Rows from block 5 of a small CTC audio transcriber, named by matrix and row number. Each number is 500 + 50 x the weight over its row's rms, rounded and kept within 0 to 999. All counts start at 0. Numbers have three digits each.
Before each channel's rows are labels from the 100 clips, of 14976, where the channel reaches its highest value: "lies over" is the class under the peak. Only what is clearly more common there than usual is listed. The data: strings of digits, spoken by a formant synthesiser in many voices. In brackets: how many of the 100.
# c30: last pointwise conv (model.blocks.5.c3.0.weight, 192x192x1), inputs 0-95

lies over: /z/ (67); /ɪ/ (25)
c30.191:459465504519493488555450531429456405498593463461498545522503477500469510431520473379471423503446541577544512444489462574496466512469425431529563550485509531505541540510426443481446494474510449529503537592509453470567426467597467400474546573555501509523408596413435452458579576465470596444

lies over: /n/ (35); /w/ (28)
c30.157:412533490539615417511407683477514526577492450403519468457470588503572510556489535536598400414526458523462562445509449469483453545564491468508426465555466471486508509480445491506463473573506503537459525380422500486585433437475486434404480545474477540502505503423408499428515437481481504522

lies over: /ə/ (93)
c30.130:541398621501431467518516433494443450547554499490601503464450487469606540547482502525463464550510404507468475455475469452485512419436516424454617491451486506493477593517509472456531515561454486430547568427469413470493532493482397530481444412432466487467375455555476511589469461474406459444

lies over: /ɪ/ (100)
c30.25:567495553414577397538431437542536464513491501535535502489496490430528571474471589475521395455522520589496552472602605540587535434546425451502484555426508438560444535478484486614460466505378537498526474521579533475470525555493551584419452567478514552513433536450485530467397510497527497451

lies over: /ɪ/ (98)
c30.120:449507449425530503512571378468623465592552506551515652419552533507420475386542474584517522447461452550421489483448436589495458437493471426479565539434459531520421435488526488549490527554444459418488544422480493433538520509526374447489530619438541522372463482561463523447401582523489577473

lies over: /k/ (48); /ɪ/ (37)
c30.94:440547455523495590466518510458472557493519502567522557508562502485536476551503463479447472527549507508518504510513513515566525596560433466525579561502506487578489417529558538517543567517480606501464497532429460367444496491459426486490467509444513549462551495390493498502483450583480606514

lies over: /s/ (26)
c30.155:476490533491476583542544519454484566500496461552510459497548561510474427489478512480455438581459575493432518525429534552472507458533479469544404521462583495598542548497431489545485571554485545524554507468425510474457580577473440605573532503486452487472505488479551522578455506485491605548

lies over: /n/ (82)
c30.24:503563477542592395471590523578517405535510493472566438426543526493523586551502498432507438535442536516527596469422606510473403446569427439494533571496451488486513506494467556483518573605534478512472470483542453478513523538505376432454475562511533454472510552507509542496526547454473496527

lies over: /ɛ/ (43); /k/ (41)
c30.2:522539530517426431469553427548554540566498471544463526558513547512501382549537492481408514552597412624564522656484576453485438504469428532511501409509614516416507547572527492540573499524502458480541521508483531493591557557480497495504472439447491548621485446571479498492468406441418551521

lies over: /i/ (67)
c30.62:472472513466445548453459429441449506476531508563493591563484433528531468442506493546456421439536559474560491509494571522539510552470486553437437586513458482441410426576481445579492588459465538514521556525433407487497502403560489513470457539529502367478559456482491485466527490448509535542

lies over: /ə/ (61)
c30.174:567539531470500486539484433516476489526487535506447528468430533388488576456481483558477519532444437440641460614538539498508407450552450519444492367449577586443526539461466517480484512515508564483474453443452460463511434557485431514444469503435540507461507493429467538513521541437464443499

lies over: /aɪ/ (100)
c30.160:530535495471489408485652512474500435564415549521504413442433479542485404448547580478526445460494494560394520499540587498468574490479525411461488573478449420500455507523477437542471635509592404437473438570578621477453553536557497479500473526491518538506567513569531512443598507461485564516

lies over: /eɪ/ (38); /ɪ/ (37)
c30.104:453458478534602508475449528580526536448503524501479516505482590512597441489526492478482407562458493512634521514507557624577507466514476462640491467510514476500488503414458469641479395541403525500511525445421519497531448459497551554451506511534474551468509514542570534566542508478468470512

lies over: /ɛ/ (63)
c30.38:558446502531531576423605424496533474514545430447498465576505516523520490591570489513496604476591509580456571480516492629543456554506504487564508482520579442514516452480456499506465520427523531499472443418511568491484525592543554441546478451611499527472491471543433546521461437522501510556

lies over: /ʌ/ (35); /aɪ/ (27)
c30.57:544448551454601408545455579510493424553534471529536470511481490557464560517456449498417542565579547454545588480448562574479534465440575611552522426563482492515515435547381469510471560428504494554461499573537598534513516438509495525470467455390461526488485442568475413422524526431549528445

lies over: /eɪ/ (74)
c30.131:447503455463448539429466441520371487563575558440466531500514498487462604450468425432499469461442587493422476542568492537461383554507537492478452506462488468544446492528556535449483447598425511575516503505487467476476611414547495429519487457506498611486583441559577569589498544462563497473

lies over: /n/ (60)
c30.98:569597603465631422562524486521436449496516482469616510438436543445505496470471431526570417450573431504397656492430553522491465463554513418461542453513524557501526500431512497472490505447530634453410460460582494545572446490478506481461528485500468422514536432548476526564528490469469470568

lies over: /ɛ/ (75)
c30.61:472547579491425408475564530513517415487593512449466456498534462498449518473464439543523500407467523625490491556550381527570502494500443565529482455537496428592452435517542450575465547533505435488427476529516500467496454446565479477516498496489491438448574496527534522509569520459446608474

lies over: /s/ (38); /z/ (36)
c30.99:466483488510476496458476554442570579509560467437467440533513548490420443549500471544455475504507426600467477425542439456537521468446472525485526479423490481524466536483461454517505528441544551515412570428449541450606431443494547499434466428456530540538513489425458507444577505552490482382

lies over: /n/ (58); /aɪ/ (33)
c30.15:484539518567567505495448523530473493614466527509577427407429589508466631519500469528639473527508513454514660441545495525458602559480503465473520455472430569582417529456460491582581464505523516490393510484424441464477464558482478591462498522568484421604544488481454391472565512603452490526

lies over: /ɛ/ (71)
c30.111:544362517493575500536481479511495479462551517489399543537477474510538494507454447581535414468529491522395534462532534578464583524479459521498484485600495440547479453567595486556387501406535583505607492479590553457447428531532436483555515470475501498504504547457543571547454555581427494483

lies over: /ʌ/ (56)
c30.89:486479504460532487554632594531444454576465554496501478393432520496510489463518485404563550553622504413536503434491459575413547426477501471519550495553498453505489436515460564470560473442456453535435543528543493447506573581420510533538461486566477568415508449649565460470538465546521462522

lies over: /v/ (25); /ɛ/ (25)
c30.173:505507544484503486387484423575456549491454489580464549529453540494541589445576552603658523579417482473495457557572518511486477533577450507476487425482494533502452550493483527459517466458521521425459478541443478474442507502525422460372514495408545426557466529477547527526487467438352462543

lies over: /ɛ/ (52); /eɪ/ (44)
c30.138:498450384540552526404577498480478522439554457535482486508495556534485537461466469506512495411477517540547523470668558519527526600567506517497460488438478471478493456560472521585470377442553571545423447459488487499491643436475592574536511492477621516521502444499538537534488540516435485565

lies over: /i/ (27); /eɪ/ (25)
c30.51:432399496477464522470510441522537500496465534542417553445506545518513484546577594439566537469488439488577535519489424569571467550478568615532447423401468468490522452550520471519491393475449537528495494472450422528428483504486467452508496475385487468489496449542542466470546528475540520555

lies over: /k/ (86)
c30.5:468466435400473412486423469537411527465480489563536454559483432506535623565509563582575472615525517615424648544597627470524532546582466595508530579488535436529506446457482518517524518445455530528504482411574519505465521456512591429505480455521545531528548511563494472479552505512399476502

lies over: /aɪ/ (69); /ʌ/ (29)
c30.145:482482503515551490445610453577501458584443431455578427572592493547564553547516496427530584535526403560524462708514447492521490509580510565501525499529513523576488408495498504536512506472444411447480481475402487528503567528494541497565487494573393497508538516461483437382441539645580509512

lies over: /v/ (75)
c30.102:490469518464467504488450536492502434493499510440443443400569531447578534451480508458443499432431479584436493471498554400535504461547424469510487511495434462498560456535415463501416511434457481553471565526575485428506532563514451573403567517500513420547328477525487443507480451523496528408

lies over: /k/ (99)
c30.185:475490354574498495498517444424457460472529532508499448487521566525459560470449497497555467434578460483482514526459506464451446463468487474559534556494494516557507487431474505443437428499496525442462539409533466614421536469576484442521471581515467494501481549411613416415486525503478515588

lies over: /s/ (70)
c30.151:533547506510490588539606534390529514528517464476502527544543527572496473465587446485491519513555551505458572452493448517550483513489609520453552498444446450471371549513453477526465519489555471508458583433484539562464463516450517487436502537555463513442484510491453537487526395481553502512

lies over: /ɪ/ (91)
c30.141:589518459435474372459445454429544415594549590449523554531545530462456499472483507552528474548479482629624528477563448494580448560487391559448532434550415451500474492525474469458492414500576481510442457500553509445531427453487538514506438441494424432466431461439483507463539511424484512451

lies over: /ɪ/ (29)
c30.121:481432446450469520551526494590550515488443477483534523585441541483515425495452533484468438503463409622524491479434360467501478498482564491507506527455537423664452471505430549590558507472434542460571573447485523476549559536430467501506510533531523533417388514470506468495485519559543487444

lies over: /n/ (61); /f/ (27)
c30.82:499635478567492514537484526383569478558493482490493477455543552508469505486577507604448493584500474554531510488454499447456563457472507511517463471513520620495514565499526502481415495578452493490485459527496433510530458518506485434437411507529540526447483540446500381415529628582566605494

lies over: /aɪ/ (70)
c30.180:474548480559522512431489506475412483494463542539628520498533512456532493539622490532509560416519461429624520544512394440466413591460559548515559480469469436443428574541520484544572569444569456398549458529468533510557478471575453422553409512515527564530475492453556570558467472499580454531

lies over: /i/ (44); /v/ (34)
c30.72:542552445476530539516443521497459495534519468599502517486489517534454539446562444530574559452428474412416464541421557504538545510543477505491566373487467468438612491592453531464384456575441519447583469571484529551536487480496561485493430548529497571420472475477566479552380527478479457447

lies over: /k/ (67)
c30.92:380481507485492495551391443489520545489556441485489548478513533518489588477500426514460566560438473506541584530471531450539517487560487519534545582604461508524490485465509552467441534469528521493520532480430544472446476578580475558409649450520561548492540564529504475544539590429552563627

lies over: /aɪ/ (39)
c30.16:539523532490500570440511572482551568538503526437489462571353474456641571461433511528525451470615497518434537479489543354519481487560498625526489461492434546456531565489480443514423496527462553489514444501457544475456469480475481520462431596584465495536418467429472449505490403437533484500

lies over: silence (100)
c30.123:513518440426515464478422559462567571459478397500407393465456420602453500479458442512516528536454556498493470479472501542520438488480522503589512464588504543549519533399468420579397535530503520422485420553490526476450411412483536477394449464434465533413493635471442567466405504482518532553

lies over: /ʌ/ (77)
c30.119:515381440596532461472473390538417544478510424484452496511596500475497429518455455470565545543476515477511449569552479486505540545464538568470541462482567431624485564538489516441503520520560511528473539440503567454461508528549526495511491506522572515498571565492471572579425483490489576468

lies over: /z/ (64)
c30.189:564552553478511543484533519430409484517492530542460451449502443532490504458505485524433405575488435469463487451525526436531556524504440469464527429529501489549608483510581532525475578567444557516495509520526564537475402513485542451484537489530400535494467520497531588482569396586530468466

lies over: /aɪ/ (49); /ɪ/ (34)
c30.13:471568428482444592450498463498415517475511563576468499520635504446466523440542554503560489443463478433531515490450566520614532625455460391562469561455449552519510560455402534526478490482600464586461466525474557529509536508536493572482418464452489511543432442454525432511506422518515436443

lies over: /z/ (61); /s/ (30)
c30.74:503624491531571527550451634502432513493580504518371526530513502558451562488498452506564454490486605478479499546507512568509573486664486576522414514452515500474567424517457563587443555522514556462538467508392569442527488481451553579449521481467547449501457464556504521480566567478435479501

lies over: /ɛ/ (94)
c30.9:593423515512446443446511487539460492460569468539545380547543469402463419455500554513508459544437594565589492469577530492414490551540457548562470509547601402580538422547583394492543480493447497466411436434487477462441525486497431507523455541403476510491509374455513510459482538581450499482

lies over: /aɪ/ (100)
c30.6:512543446517543454409496560551562526580461491630565523488539494559504483607569515462468565458491385471483431577473524517453474467491566542578460433431467531591501554479476418470571543366471509549503551483470500518546511496479497498465459458436544479504406485495480538512532447450516482466

lies over: /s/ (62)
c30.80:515477482511393392432513485435558496548525417534481511456498497534489513464442612467486425499453465498588530446506483535432453620448493526493534507478470583436447601434535491549554567563470462485491525438529558515553511552446585483472530454493515460602477373487449486522447477543553473575

lies over: silence (92)
c30.68:583428560459546431501507508516529500465392584442475452516480509634493500437540501539519491432548536441529502399467570568511477513537479498439444532568440506488581567492538532538461462568544463482596460486576509544571472579532435573518547487533491450488545656534444534493522542448493539467

lies over: /ʌ/ (36); /n/ (26)
c30.146:516542542519550494487493555423530493648492489533420462400403618496493464400476489551492454558486543510484573494533557426514592540543416434430520567456549466565541528547553423505467492522432502539545454507525507570483522459495506483458455486553525442518505501536452461583515461542480520444

lies over: /aɪ/ (41); /ʌ/ (38)
c30.67:534569470477455436516606479528504525476493447455476410474641482557468554473451521433482581573560483476517577509518525556553410403517407561547478501518522498483518515534438486497420549522575478477531470492472547490483365440489518436400507499473500506439488521507588519454541469491510472582